python train.py --model="image classifier" --image_size=24 --grayscale=true --crop_scale_min=0.8 --horizontal_flip=true --targets=["land", "water"] --num_classes=[7, 2] --hidden_act="gelu" --patch_size=[2, 2] --layers=12 --width=128 --init="kaiming_normal" --residual_init="none" --max_steps=40000
Rows from block 2, named by matrix and row number. Rows with one number belong to one neuron. Each number is 500 + 40 x the weight over its row's rms, rounded and kept within 0 to 999. All counts start at 0. Numbers have three digits each. After the name is the row's rms in percent of the matrix's.
# fc1: MLP up (model.blocks.2.mlp.fc1.weight, 384x128), inputs 0-127
# fc2: MLP down (model.blocks.2.mlp.fc2.weight, 128x384, transposed), outputs 0-127
fc1.255 099:508454478528475432502459483454509426545503506546414528541517515451421507535485533505466478575438506490421532548471456504509442483514556456467540496410489527526513531521492571524487474431533492529551449446532501483478500526548491512507457506607499475511538563521468543476550535517469495440548582520498477554464523434515505453470592508560450518451457527503541572446495464509485507462518
fc2.255 102:499467524471513566597441477444542513504496532466474561480481508508554460511498592530441526489513551489489448443541520414533489516517510484547476458576542466484488495478505459557555518494512563432487526539536474514511444510527513458452521547478452402526486418501494505495496509504606513535419471483503545483465514535478452438532476491477574532500488529507387565495537463467506477552485
fc1.256 098:537531493456422445469521508589469506483554499564551430546541462490484458488536526557472493549549462537495472598444484546521543486501485502492425496469503552411450515532522496519501487470483562536453512542530539522515505470488425531473532496503454509443440546497568536580444530472472481587508520536530500501473507448511471468464472479525497566428472434568482524503487533455530469520414
fc2.256 090:538506448544507511501528537462473451529469562449566510520530541398498545564460464532497520501507522489475527480476480502566511431458503451516533508491514521543501437501602556459538512461476560484506584493526459498401463550469457512436469467468517491446495497513497453473531545555486495482477513489554505488496531489404547466519536479465465512529436544424499551571497406506432555531537
fc1.257 094:525526485492456515465531638523475473518485574431492497495506494478520495518485505520498470487486466561484509476517519537495461515402491545525541421541490532497487445484422532528464470526515534430452546498409460520491612524470528435534514503472518572488480532530518444472486509492474484509546467478531516510522632529484521500512549515422557520523506560519471502469535438514437416519529
fc2.257 100:523477454447506453459501466476512465547469474501488460498481519574473542510559526587476473428515510518474509535465533547482518513562470412497476447504511479535472454520507434530543502472511486454528525476530476563435453478546478529509505455498473526467619492535559512526524601548501533522498503486458480505456485524447467528568535383518480456527535431543537480576441534489569531451455
fc1.258 096:517423521466470454516522560571498458498473511551482490518471515533474476494440524477517525501466536498513570546487537506513525456493478486459550506580509498500515429476448514531516497483541489471438454417481521574532548474496454460488422500462508548474426489499541482524492390502512470493563473425541508516503460576486539486504516603397559503556507470457422540533516518522556566475454
fc2.258 101:335533449496486444543553534537509584513501492551491507536458504498425467494460391439542506477525493445579564499532521566587504520481484480474512529489503469506533475544499500466465515469539467454519525527489542494468565487600525465485424405528521445496520508531446540500498428472494487462554468480528519472485507505531496467458477542471513467539510493549538523542481461513507513536531
fc1.259 089:506467506485548488492496505536561499561458530475502450476436535480539482537413512517460544459484430491498542482492560451547448549466523483509538444521471509407517551476424569493505482481507566469472536471465522516495560480521494461531471525561574495567478418512506509557519495520489496413573492445529472523521554590478441496493526498448503462596514586524458542500477462530494443494541
fc2.259 090:542547530484524431460526462529433462431566468519501523598498469545499501505592471478506488450493532548566462535453462614478468432515476512505484522470562606492419474571520493466487537486514522477498567523519476544496497434540433490468515454461450491532447549510506474577475521477460515467473479506508490487468466531424555490515546433502578481486513480503523447496537472465507543502486
fc1.260 096:498427524462476451502519485531523521522490523546458464525484501405492475460450507521521541484489447465486602527463520480460472555432561502497473463459509548516488610498474559529558551461534531494531532544453555432532565532393454510520534506456530481496504485532512483484512476426543529498531475493538521497555492528537516476474472455458516500473493479553424565488431485586588437472515
fc2.260 082:379467564454523438541554555536439497506536470562516494514486560550447565443443432507470529531501492497482503538493585501475512536494453512458557461475504478442502515519478492420531500505568517477466511473519518510513482523476506546540489563392473494454504557557507527531499437515529511552458477496449505460513472485454557475468489575483462461423501515539468477461576479475553553546462
fc1.261 108:482411469502473516581476570498456495507587463463531512531524544433485519462462468544392489527485520462494536532463561580507514439525514491455527555514541558580553521532470496446497486484504514450486488518532528477513439528517528475460431527528481551549527459523521457467465432522470497493520436465504498563466498521415524514473512558497506462535386504506572490564481513542455462495544
fc2.261 101:392514444558508494527509510521538444507509555521592580512496516498489407504447461508402505494556483492493455513474494540461485465469533495460456501516533496584522512536443464461560531609494526527434419435557559434517456487531497504531509449481459522535516557490483460460450481514482472466569507453515531536505510517429540524490546474469466479514525495541487508544462449565536520530495
fc1.262 095:515474508460450547553548479507442514461487502468490448471525492494482455494542527487493535531533465589468521517465519480480542500498503502503487468532473561446519522504478500506471463455622491578454438504458436464557521505493527550468558446466523532508388492521527509441487557430488405468522533491520503502564481491577402502482594500400519542560534514516520492510515451500506477535460
fc2.262 097:346501508510517463575498532503471427498574546543529549481541441522458482506474474535499475400526494453513475497498516505457440511541476500574501480508432480494452532554494481420539480489526507526471540519500451469533552531458442498540490590487490536480510511535544462474408529470477474481529514533554436484550483516550509489512424524551499496542485466513610507511465431520519493542507
fc1.263 111:451524502493487479438550557546470446426530470484523461511458473523519402443511481512529489515461456439498539507515461508497566560485481521537423478463531554486432531562539531564499540420511539500518486530474545499541554550514491490429536553563554495487487485481493518506501494461522439503525551497578478466446515510581469440478493567498546462508415591505478538506503521491437459478419
fc2.263 116:525440479496425505510492465499501504528489509493496495547524531542427590500442499498525462475512506519465496513524543516510500486456467614519540510493524479561524427543443482442450475598423452528479615522486486556495536459485458526587449534473498465431491533495555483481501534502519460476481531529495525526527407504452535557467425488480502483539560493449506575469542452460472562536499
fc1.264 112:478531464549475504467501623488543396484521478443467478503535447466476518515508463547534413590508513438532475504465504546480575510482521454502530464464491518503565512564475479478514436454543453530523535494523514490518566516514474551486521515589427551477496506519505449540502558474532499460484553535578456522510526493469449420476578489515511490519513504540506493521435437442492451425530
fc2.264 115:438426443466430528508519520488512471548440486489472534574577471475448574559492607519448534456504406445571521492496514524445510544450498556508504483503489481497466526513467566541493526556521530488473463488494482495574553519474497496551444448459501477569526535461488503470491476487432558524505470506505537439487533483398522535499526485488458497425517446551509518536561488546556527506541
fc1.265 096:524458462409517539531560506525571480533541486417483472536510520467437531471516485520491493549514442451501538495541463437487460482528498538528466441492534445504481450526458536563522405545530478522481508494593482486560497520509466505518529441542443570557441489584485492476459515424479445458569532485533528533453533441481587527504480509484518407496480482476554505529498463500475513547562
fc2.265 101:389571522483407527513477568420454499469455516509510525507454490480537583511453460478451540529471483537562534516471527470467537469483482440478481511485481470466467505514570502548621460450548526482504523523459522574504525439492485418485445513520486523570470534490536462417499508504472598455500499529501546546504461522544461460476519511505556486525521524452564515494500496487453495469427
fc1.266 114:529470456446490508543534514582533539444478431616489435505493527501470516461491518558414436524544410536468436526443494446501504470470482512491492496566544477490520518519524482495491474476471575503419445498481612464553491540511441527478539450511509498481492437543536555558484477488484508558532527459546512513523479520455540496499459514499508379534527492513500488530447494563512484560494
fc2.266 105:499466497534497504527517537498532416488451495415536585451453480502495509510534572492512535492572485501526518449512590486470428514451424479527486531583517530502561481458457568560488480481419524511599548530524468550505464466495526502541477484544431512572479479517460486474510445547518451445473510477502479493524539580548501506453461504493520541453488484463402513474458459528490530456567
fc1.267 097:474521456472546474476503528512594506526479556518471435518444446475487505460510533499419484488570513550495579476522500433593514538524526539559546469488542533511500543497550477512451478455501593538475500522499433474501519505477461518439527468562498448553534431476517407548508507500456468454483491473521551575557508467521534457487537506442483463478432593476536528525479506473423484440518
fc2.267 087:360574492504464504532464567466494569479477445547447541487497513556536434517561422493574483460485479439510450460521501466569561577478548552517491509486504490451485447552471454494383515481549478490528511498534560545453480557513480510519458593554492526473502515536539523508513556498505476534510509494472500437518471514468451426510499480477490496500463454483491465497525555444525460512513
fc1.268 102:465532500456426479513517540495506516411482565552475481464502539493610453446449471550509478548511503542533536521461535460477530495522566439484482510521496556484443466563441507499528512464484597563477412506444481527465511497480481534525529488541510483444446509463568547496534514557488444446492523464527457532538503500582537471494507604525546457500507527543481545545445464474435544498457
fc2.268 089:423470500514506469527489506483479505530472473537462515470555518470540507497522510509472511462503454463483446495555510581553491501515535429454504418445496469562440481471452501465494522511516485572589517461582566491551479480597528472542464584501408505573497574549455549448463480515465538488535536531518520506532543513458493458437465545505489462488555495409525494486441505419524506530493
fc1.269 097:518510516467489518507566485559472508445548518518530457519503521456501480496509530603434444517594419507457520494471523488532510482506483458489515516444579524477520439504539490438460432488523536472467503456528532449527498566474459491443518436468540497492463425568470484489428528586466501538508490500501554492456478469426539484495499465469595501593506492580549499443554500471494424526493
fc2.269 094:494494458443570511501519513421502509575435540462427527495493503500434521499434463559477527529435480416540439534526512479503489517494512540478521485524488464531510529445522528462534438490515481586551580532557513527527506406520463526518491487505499542445486486486540455506537497481518465510548563490474456564479497542490536563485485489542546434485547518436415488571401496492431484558523
fc1.270 085:489474496529426533483534540462549487490517489519516533475479533529538555523471480449537493608466535513467443473535438534499490524496547448524500458528464452503490450500467526511481488517479502500493485508434565446503565562442532480552449540482506546562614549628492488484484454361496501530578475499500487545487518525593463474453522487468502435479495542515489517490457480513467456505484
fc2.270 083:527488427525417515463549492492509545564426491540430505409493538513551466478471482572513572545481438479512465497494489494576553501495456547478478470447563465509529567492490479491443487491450511519453488472496483444486505587543461593468562492485488531472485444519514509466523499546464471516489519567487497471456521506478527494526524447600473577556513437500570505494493485433517503543580
fc1.271 091:524542493471558556498525465485474466530522501485520457474504541492519481452408519449472524523551525478563513532429455494486494530547489496571487520521460541493542436521490443503525490495509468544444526495508481588469478432516453568408604461458454483522464531533563490536504475529433380504476482510523468485522470476538518446476490553528552412478524465562482524506497549530570554463452
fc2.271 097:495516500467489487494467518515432467542547458516540543492492472502513531514538553491528479519472369462519499479473456518479483447532499478423544536506490527497503492476472533501522510500491417486541510521538472491538506545471542491578446473569485494556477534496499562569421527444553567551457414488405446532443445550545496464537556533435486482521544538480541490478571572455441461453505
fc1.272 111:525462416502491503529514527509460531492491472471518489575450529438523516491472515438446573567560466584500529507470493535546460483535518537493527473474438516438524487531533468527548396528496531456479453485615498521569500508525473507457517507493471552510521515563467458545489505524437462478545471466504507570528497538477540460461491473370460509548471539508560541485460451475552428494524
fc2.272 125:435410534520496387496574451501527491514489509454484475466494534491541442492474434471498524496480517521413527551467475427571531478504488505451503488513496567562520523505550492484518543536592493527448519492440544437439464455448509536504465459477504521528519488560484510463507550471520472488520447525518533534501452421614492538545468508531522501533444609540476541519468485512499459532469
fc1.273 108:489481461445535562553549519551531432523505601436570449568492532479503506454489481447507485541545493556469519500495517463500448512473405557498486448510493460409540547528472510471491461509568450465447549489530467499590480564403501520483520412513470529552486496426558462443503453480560459470512501449521489507509478490542471493506531539488557578545507469514498483523486516541523496514474
fc2.273 112:398574506468532531537446571465470492494539597532515459488487488478439427463493463508523511508431487424514496500513463443513509512564573472482531541508416485484573499612507506503599525465555509498474515473446517471492552541443477479545516451515422553517521534453526500491479500529423406456465503512519463462489507502572503514518496549547551468529502504484506523489532448498494511518461
fc1.274 100:488492466512544493541516545473587501547525572560499502507535536448511474481522497528415468525516475504477510494480474549579488457483456514414496510480446453539590453541477468474475471496506514442522442453496511524506459553532496427551475403535452529496485483483469476477505515488507473583526539554528484491524533478558572499494499510444512517495512529512587563512436417437388446535526
fc2.274 095:443505524498481473458538480519409555543516409518556534503456469463506458451540496481510486467528547482567445546460502515419588520599504460493489465474502467445468535486536514519491526494481492544562499545452468512572527461563476527432547467506497496483545558531552512478431556486502536501465406463474450402480496523485440489507525518488547540495546565482524480528491423507526497463558
fc1.275 105:498504449473507463533595496557513445451570553516492519521537475445487455432462509486518502537526526519436500591522436479534498521483499502450609467466509515529524563502507551515444459502552486535492528415475512493525554399481495486495496448524443502498478459530568444506506510467571480487482503472515438520523546504545421508435551483469520555465516467414525578563458464521514452492495
fc2.275 110:520480488499560461465514457541446495428571428473462500474448457405515448528526503465477559527482547415515538491501506511496480483519465539504465496568550447531421474558529522518553565543425464519490494500426516523485439483483451508488491484552514502521467514514462500511496531533501535460566486394509514536503495541522520598489520532514521534543418591440506518517493497496444525451589
fc1.276 100:514480473422424545468594579549473529535478458503444438494516501509531475457451493519494415515501448499537532525498497459509517575477500480521471532466453563460472461536469459491556457493486506490475467537493473516484578506535520549438601530465492582409526522562492544531526465570561519539515534493526487511488560476504483489456530515488513413523446482573452508478460526484532412504490
fc2.276 101:383491478509485453502445516513422579453482514484519528486538496389505556470547433427521523484528558433513537469512497508519562528489449444469473460552486493507581465532509456517586549485475463488487563502511482561497445534466514524502478528545483524519511479540409549522481504524546563471458461532490541483496478519443455525470467495432537522537483553440487546500532476492471533499596
fc1.277 105:479544532557524459466503486502448466457610494478534486530536509469512491449471461474524490523550536506498475605426485569474514551522451460523522510553502523485540481566588531516495497472557458535490594498533519507516453554563445557473541440531473487488455544531547448535521535509560459436412511505488458486524444498459525417508480584475519442508487472523514462449517455494456517477460
fc2.277 113:655475514433483559503485528537533523538496508476503500502508506521551451468561587495460481467444490475568534490454477533522438499467512495452516586471465494519555534434474480541527557451450539439453534485507484505464524554440498453526468499442547502496578490461500518485434544483435510496505470482489530497468519585482505471565506457435526491559485463479472547546579528500492548506560
fc1.278 090:495451520481478532482511476522507490537520478498623422486509528482505558441413541443525555472507500561495472482520488474536518496525515477498532498591531473445539467524561513511496469517451495471547445506476516503548472528376536535517497486490552506557491493472463499513418406503587503550530474485500521518562445547546502465464467552419528444521533535502442497423485482564479505459447
fc2.278 092:574547461520461519532534483373533458443499537546398522512494491414487506512478507514440493462513554477518529515489515547502533544553437511547485488471492554542492572507536510454495522510537476521430500427576542489482501544584522414510493519516480474509523516522536475473527455542448466418488514446517437468441543565471455509495515461543466497482505480515590558527489473433531491458507
fc1.279 101:488507464440528481591485509496525505505480552512517504487514530531506530517546503532409502483535470475470521493474520452688515479464588519513512534428487490519487493504508464563580501508491446454528490503481502460537501454442462456454505521587499525554479431452575496492486491456503485476499463484496513571428531525422515525494479509487466469505456522465550582511436500508520444573529
fc2.279 090:402555540498493495439486481530481515478497447563513550535502461456563457458477457396561455477534473541523553473484531550609552530498519454587525405516495514493515506535446501536478474526538447483467506553453542548460461530511488474530496513531524492523533472556489526513458495514514507560512477487413466462513494560473401425530491534497502544480487526507522457464521428573479495463475
fc1.280 090:507372487499528445565538527540545461462498496513569483493498461522492488444369523500492485553487442510508594503504455546602549497446462539478509462554531453617479542501485484498546459524444511529493530547521515492530479541498501469502567482463469543434514498452539424475452477514433528543512520469481519520522521531490579498485527515474489525515514431461481515482488496507422523534527
fc2.280 077:428564469543502546426500451461440499504604479579577450527497600479473443532541440490462483449463483481491492502548503495493517469520464558522485507481457496452527527549521505489542500449559512483521511487497489465576485443519481507536427551453511482463462478554515516519490450477580499478460531452494522466479461420496475454491501535531552519525578563477522444485580424561534493502465
fc1.281 089:484484498490523405601496517465470552447498485494484512528535400473488434513469546496525522558499490559514485508493426492550489561491509508464477438496482490604538499518484500456508486553592478538509425472467413429516519524522519459523490499484457462489424415513489419551525510521432492543481548493502456504515511456544468516521549524458556527417499504537408543524514489474492514476541
fc2.281 089:352517511469476476457513464532502417591493525505518447507465587519488495468561391477518485435520477454495492515507579555493546425557466475510525526460452482400478514527555556563522514493531524471502564495500502539514523459424506519496495504504483570513459508498525577505498511453520512452507485531516495517527480495538525416506447506569427474545530555493518479504522450489510493523477
fc1.282 098:502490536387496514422572501524527537466519570437514528515489501400550446476545506526486465484536478466521416505515499498510417488527504512596536539551518545517544588499447458499515497485464550489473482462526488512521527479506455441523401492503494528492502514535505482510547531516527485453534478484493455539547463528443476472498497500445525494526512505552425447436522482634459497432514
fc2.282 096:557509461567530478486448444531555443492401514574551404525556521579500536487466510474480497526527497555464497558490533536503521504533470555464471497486462444484452482486540573459478453516508447551525503465466549472548500499487453568427571501491537410512465415501527523536491498542445554483482485528580436498489512481535481485527449492520494464504554457487582464500450543457500515534487
fc1.283 096:504502518490507540485497482508485481490584599450501421567507458483500559464540510534468417485516405481497468555547504491511515522475452463513518481595566508479596542524581472542481492527472548507487528473437430449473455510458439466463537507561481550444482533572503419549482505462473490438498512500544464557522489483473529442507501534429502437517529533508492442493486489543460540532520
fc2.283 091:509577487462623538507463476524553502525459521458485503421486493545492441544511464478529512536470566468516521422486529525476500492520567537490471472488427472586467533462494463485468544518576559584496458480389520534470470491457522530438526520459536494484522472496478636559408484464490510499477493448501486478464553557477466528505523531500528488528473466500458540521486472497527458533482
fc1.284 083:510398519502535480584528561542493462441511552571484563497515468488521500473452524496491512518436475553426516481528461514564558492437453516472556442519490465481403542483493555487505465488472541560509514461474477511464521415454506424525460515535492573552435461483541477492423498471478493551511509463521493532521550539478408557500528542477499515568486500530429541513513500558534459458510
fc2.284 084:351518510468467494418473502476498559541546458424493468490517536497524567460494376514513478481513416510525523521459461518469472511494496539498520525443457542489578508565509483516481542476508472470533551552513455464611513501513538494521478544537519469477458550518468499475556533470462480493430517446473584584494497524546535520477540452427494488499497516488528518442511500456511501559507
fc1.285 101:504446404471451556502554575513536468485533494492498431509499536420527516493453518528482536512527486520473495543483523509491514554484521551509476509522429555545511499517464544488551445548465491517525562525484541557558486471486438491460408487540436543495490564513535448562461517493530410480561497510562446574482487524492533439442497520497498522507393517526454541525413498535449439529491
fc2.285 103:585509550466484485500593484521505467453485618570524432489553567564466566496490511506497466461475525490404461490504526434430521522484469476472546498486562507477545485553490475477469576525542508573490476485455491515415481480487525502471519489476512556499473541504561461517526530475577479539462507558552544482542500459407478513472495483529521462441522479465449473428574529489478496520491
fc1.286 109:474433484511486561504508505534526504498476569457481467528507479471461529520535498575525515480527454515437474477501491529561517531513528511520467425574490487450536546537505488535485374496534459564492504436497521542545496444431405490509565520525473556511528499484580384502546494503506458456558495473539502470492436526509522453464482487418627461533508501459536482522520476534504542480536
fc2.286 104:556539514557588419557490524507407457439448457532480449581458528469447518543430529520481483530508522430502515515512486546504507550435464509482506557495496545495474522423541473429570536513535494551487523497470508483452540536464486507512487462510512558456491484529549605496429517457578522459391540473458531505462527492509447492490523521503487591520495495466473466475486517468464505527514
fc1.287 082:504478485547459604544538490495500498507565437488550498494540618457503539523529501437515493479513482550486584553453589498505533506526526537493518496482555499499483611528480515494543518475506435530514463439483455437529467511500480572524523551441544523499529587473471432485477498452476481474555469518496441483429461493491476366484521489456556504473490457471483495461505504492486501499434
fc2.287 077:356516534552496455432473512510515577490432498558487562504497560537602489502532405536500474492476523488509490497459493538440512478538472398467516504499535503536533454539519528480425501501481553540481462531492564570469527488503485420539445456506496507483510460465537510522462539518519435487509508465438584505522533532403497538471481485481555549495492546497433535526456516501494495518490
fc1.288 101:506435484397512518510517522572452483494478457484489493545494550502521488487389499538463470511472465516488563507526481505508497463497474430411479480521465566545495484495553566496501481512476517514436489506573528516510526590459479532400463536483518549543513510531450456468466403492533544550580476512517492514410522489506596478440475514454594486492492475556494456493526515551503488497458
fc2.288 095:414433503508483442610550508487532459477473565481468519470518499458458455479487491508397542471511463472486492510507514519423506479490496488489453525509473463529498435561478492561579506516488592451529504509546502498520520533511465486533515463467514513537495551437524524519503486506539403536516479548519424455584547529557530561418503492463474510515540487556499464511503389566556490490526
fc1.289 122:508495439444522481519517524502516477532506475517480467576514507501429537453483460547492407526474488441551497514500522497454507495449471401425485515501431535508545462481507524557552483478484594558465505489548492477499487490507465546416465411517481568482529474559486517536453492544581488496532478503610499512516530491472601510477529509569478481489513497519476509487515427607521522498430
fc2.289 122:524544501458510484429452504492458555439459466535522441486489474520563483419477526521489538573513463479540481474490483478493528537533555611537540513479544437426513497530490458416462524530530444515495525498491564481489511461522476500515513532511527526443446540465536470503519572518411447500481543443526546528514448532477454454519529540487566477584539571431575518466481538442469461515468
fc1.290 089:505472524466495486481543500527510545427510507484463489474537610473596506440485519519502531511555492498536452484523490469561413485507502469479471539532555471579586468505473531489483496526391440470483477540460544564483494415426539510491477529523472543536499474563504526505505414511484476555548560465533419544494488491550490461430477523475514525476481507578527536466535482568557507486462
fc2.290 086:395513510510522507527603476448468471546503486515502523491478499476498526474527411479468563508568513533455502474573582560487552504504500480530491515458496556550443476430516582529483462508520507488532498550447554460512498545522460413506466517503513490435452492580483535451519548527483476462457433510510555505502543511547453460530522506543407456538514495533532440433454426506515458517470
fc1.291 108:488527471431447458450490489553549445492562445542446507520520494478413490458552479579488431569543478468564485503502468552536483507506497552504444545454465536512585561503423521495464461427468523440517475490496516528548509538530536445484522495508534519532500468517475551502504420502512419529467521538514456468513487561510523466510507529553520534502474632468521491468407490477522551472466
fc2.291 107:459479456507509585503503554422515491564460455525531522521452518486543593510440477511460498578497457505549513494535493513520534528444552558503503518508549442505502481526472535508514552508430518475508446464449487510509515528539436505480550500543441509490482555475555467529442466438483450407593494514518527560501584520443506487433522472558515469510493362535486481450493495480513458508467
fc1.292 101:506507434521473428485514550569506502469489482484449518525519467412498507479522517492448520532517487477407502477553557533537496485521446445488509437512546480488502558500520474539482482506492561484480571492441503538547606516531445425514441488514511539472538447547526458516434449483465504518579540438483541549488567455508447465390574490432560496491491546429534490508479503492468525539515
fc2.292 104:451649500475436445499550502503488449460473500483473549495517416534572428491496484499513490448511595495490473495471463500438435545505470490510500518547486481457524522598450536565456526528509492503505489471508506437538524521471529591463511516499512527509483548404526454559576529484496473475528518507510451532506517491601492476457513466533509484520477452572454494528505477531539466447442
fc1.293 088:523496495415506470512517474504584525603579474486514480542460499447463424430442531547482485488551434441552564529519566502523349543488440487503520531472520520512496492477491499470533474472486550459447428569591558468507519554522490528496489493508555478484543464508457520467507513501494524445584482424499538518521502502489555462506522531436460477517462505483503537473470514522477523474494
fc2.293 084:386466477521489486470585531442505510439496555555514485514526512592493577509534438517498423471466489525461469479440489492458535503474472542526503489486547438529441551615503443462458523467481472537548538470441456459560477459508457529489503556445447492520459467517528525502443547512500552467469528566561505539504528513557501469485508442560507515531538496557438478496467580506500523513509
fc1.294 102:503445543499416518568570519544520518545491518433537492468477451437493557463494514506431476475505506519480519489483530481459446494499494425457483522469515576522548493502491518511508437409559587523478469460464513499547477480486471482511433546499543503469496496502498484538461500461539502491584556494492523539499571512547589464499474528502463504476449488570554505615421441528397514524481
fc2.294 076:514600510531496454498490495472497552516435487496497532514422392534490542509485482483534589467465445529536516468441470473465511473592515467506495436505489475485514576569446535485525516450489521495570443491583521500505458511467455490511471460435510560507465474545490550551505529514510455530490521582468468516556432499449514514491475501544546470451553544566435511483481538557490450490419
fc1.295 098:443509482475561446555539486526544432481532513514543459550464547526490559536463497542482464460551508520510468556503544545593511483500478493522496473541559466481628536494523514586452483495468471513521447481474514494527482446496501521432602565511429521467411436484545489551546534509507487471457539451542530567476447492486519468491490471428475545451490495485503517476480433435450519523514
fc2.295 094:543474500457478491485508538498481496516510520477509595516414460553517464518503518425576503471545511501506522403498466486482492530396468506503473463507477560572465499477488526425533570520559582483518510484499427490519492545517475456567490478488541475509472504543452491555481529516382510504421544519451586446487515564519452487542444471525488481508507495455514518548428560546474520490549
fc1.296 112:482479403502477492548520518525528514530501457446485503524501527497473564427486469439469562584523454566451518526540497431529504429443501531493512534503540488478530506521512472510502440505514572597501496443517437503607549501523534461485502469474457534546477470588526497496428491507487440472534480516468541597532613503514535439465539508486537480477505456461514532509456430490491486539533
fc2.296 129:641502546554452427447525517517507480443575564514517527507525456484564400497532539533444549462492554455500496530469484514494484522539513467436498492537418501466471519488519535554452431524515465469525452545538521486465502552449493505480530486475496552577512481493488471451544545480498563503457498567535535459561462444560485508556489460541462514443456540459488514488466517514531421473501
fc1.297 109:510481453508517444532445521499542425537477513584445430498465486506551547448449473551476495535536547487469463577470510415486534468535448526467422496459473523587534494502502579475527473497501463497484571508500545549498465495454503534376575521457494493586461412522513459503422489465532503489557519517512498499538550453516453524513504502523517456568487496488561531542527479468535513525481
fc2.297 113:414515528405537481454570483489485517471566478452476576481487455486542512521542479483524480541500455502481482453471528467534475461545582474589536523467499538496431466547501486514489455513521487478516469442497521554520566493563478460587502438533507540472527554573499562487536530499477512509453411483502467545486483475494550422469499429479523537529584551503470453411504487471478495482562
fc1.298 100:462412475508487559506537591561491507570517508546466526482580504491595509495503472507482520508494488535438475521503462532510510548435518495553515523450462498482443483508450473478426451522512386451447536535448497590484586473503469480488493544457465520508464471497510507534496462491566510573469491460503471513447548398524509516494534579484542501537419488520509516507464540554495427513498
fc2.298 095:408521476465526505537499477463496524500479509398580517562549530416377481534468527437541476547539569506504566474498484500474479566512450607477488457579558528474540464495471488548454526468481482450509521497527513545454448449516510475464530524489541498473537552504441490510513515420515530529479512508513510512518486541443513538535484449527534467444452515521497419459499456525488468563545
fc1.299 105:477460491471537603522533528506498520456476500559518480573479499448607518484471473473475494468519446545439558523463501551551503497493499529507436458477504541495452458531561522540593435457489494442511503520568547535549511505523451539441537501486485492457529496576460505531520533532527474504471542442546464540515500483472569440480493486462471527516390527538473494442452433516541417539449
fc2.299 104:430477438525566470456530446453495592484514487429543457489507524482523437520481400450549486522464548480460494596470382494504535494486500526471489498465523500510521498540557471436525580524512439516499541474459526480487473460472506532508487501529526525496485495535501457514530474448554549483489432500520459564469486479580542501534439456539540581542488605466558475485486531469485465536487
fc1.300 102:512576558558475509461534501480499505479510548478483498519520503447503480482444492504415419562567509542429501514497448497518507521476547500521560490506475481479510534518497489499470445441508608553533520425486528534538488414491399446464543481494492545508530566549562415528429521505471498534487488541573444471499471507505422486483523465464499438505516585541475479474546441512536500563467
fc2.300 092:481592492487485528497487592482548518457507522480537503443477513527515543545443543510507498503487529552561513485507470411453411533513491486456524539450562495521496484534461459481557456501584495442441481431526505431421486504510534529477491526459517544477415497518424512437480495485476514494512556438426569564416514561505458491534535480469519544564523502541505454539519555489464486551488
fc1.301 102:474527467480471490457509496500494438502535518512474453481544583503560508513474463486537471656479506531392484488538478531482516484472484505515504500536412471488575482472482466493535484517476446475509486524417546452528464550580441475492511526480431558446568556604534494511533515549477468497553502471487495460451482503567462475522585541477486475489503490472534577452494496536510539542530
fc2.301 110:572477516458530590552470493517500490499521552513477533559455390459487475494486533532460432479492503494479465494457492506556518462486545533549550487524545563490533506587493494480504575480566530534443545415559466495511462452484506539425550489441515457483418473420483490433528434482516617468453504545462527517546508504493505494510433519454515500511460492459461471489561527516523527512516
fc1.302 104:496455491481457528466548523512498500463478476612491504495461509482483489468524490582489455477507379497461490526456490459479481467426450511523585461525538558481521579524498539467480485500535548551415543465552489480512565530532479507512551497505480478436487403572527481534457540542541523509511511542557480490513500480422447482506568495533467455542531549477553494463525472513454382507482
fc2.302 095:470533472493524433539537485485556443458514525515536501459540546468489559483450568435512513542552501519509571487553531517499435534500467450532489590472529459579566518422493528522480472465482497505595463503448525501514488457462497464467495518531569525516507479493507462399467544489488437530555479486531529534527437478577540477468441511460490417480513413531480546472442520539482563499548
fc1.329 106:462447476561455466481511578587489500520497546526548490498598466496426532524468515521514471486448472515467545532535497527503562435458455496460525537520518550514471601537584552543441449521550495535445505480477487453498504531529502492443561482519443526569477479485528447509512484454465461493492463475488550473509523454528415502420472546483541481448501471420538546563486471563500510536552
fc2.329 116:443476540544555568456503476482516505432499491468446457467531568502489514487498464499496470493469535512472443519466487454417526468508498537524551505498521515535448457515468454483473499507537443490577489611443472599504471494503429491517469549502494517447457542522493422502602477563520516443475512480536513549547508463478503489523560491554533568511556545407538471533437579459474494495459
fc1.330 102:483550466524522527444572556513583516518536454574504435508492524462470467457547521478497449475524497485518492500571370551539435566463492515505522482520466512550480500485444547518489481488553461504518528544474523518519617426490542435502459549463533536508466421517478437528548489454535481501512472445564479491510528528505469501437505523537544543465449556467469525498428483435460461520479
fc2.330 090:513494529530537523538476507463558496490487452530467549531497548521485571491588507476511520513531506528518543493530505510527546488458533497413458469471530605558433484530507489476448533516460520388497451455444381505452487549430485458525490441514524519560482439507534504522459562475452512492512483516445502494468545461423533542535549416473515481511450434554520495460476545556552518509507
fc1.331 084:536511454539454481526486564477471494509532507535457538526521497443469482492535532416512457522439463464412552503521556566549500522507506461544535441461471538491423533487510554524473489472488518546488516447531567520541557537443510446558509560505525504496509505532464471452538544393438502542498487456500487487492571497529431534475545504452487533463463550393514498500509472564380493476503
fc2.331 091:382459504459514462454510513505555503535518463437421460483460539527568468503448404509523439484535445491560487565508445462563518506500527523537538526460538508514576537559447420524531512576496439493513513507519371486543519498488482600516524446522528498455481500514536497479490498475463388467515512519495467561515524520515547490508483495436507518484571506522513520463477511501506476528490
fc1.332 106:474477467435496495503602517519495474483607522541547537505548567467520475427553477534500449503596492523520490537489504482513464496496505479476535455429563516567511574541515558473461522495556473451493496450450482453526504482481493503495469435516440560486497468497476474496486486457533431502465523462491433532559537431544513535512547532503626463480492485498527503543450505520471462388515
fc2.332 116:479463565466513448592570465531485515470597404492470560515456482437467491445478531472466510588527479483485516558491554489473473507501484526418533458524479475480448472533563482524600537515477512527491543483409517543535518452467471507557458491515543475452538514508479510505465520474449560514459489441512516508516449462544534536437513479481534531558438544403524506446452494530519530505485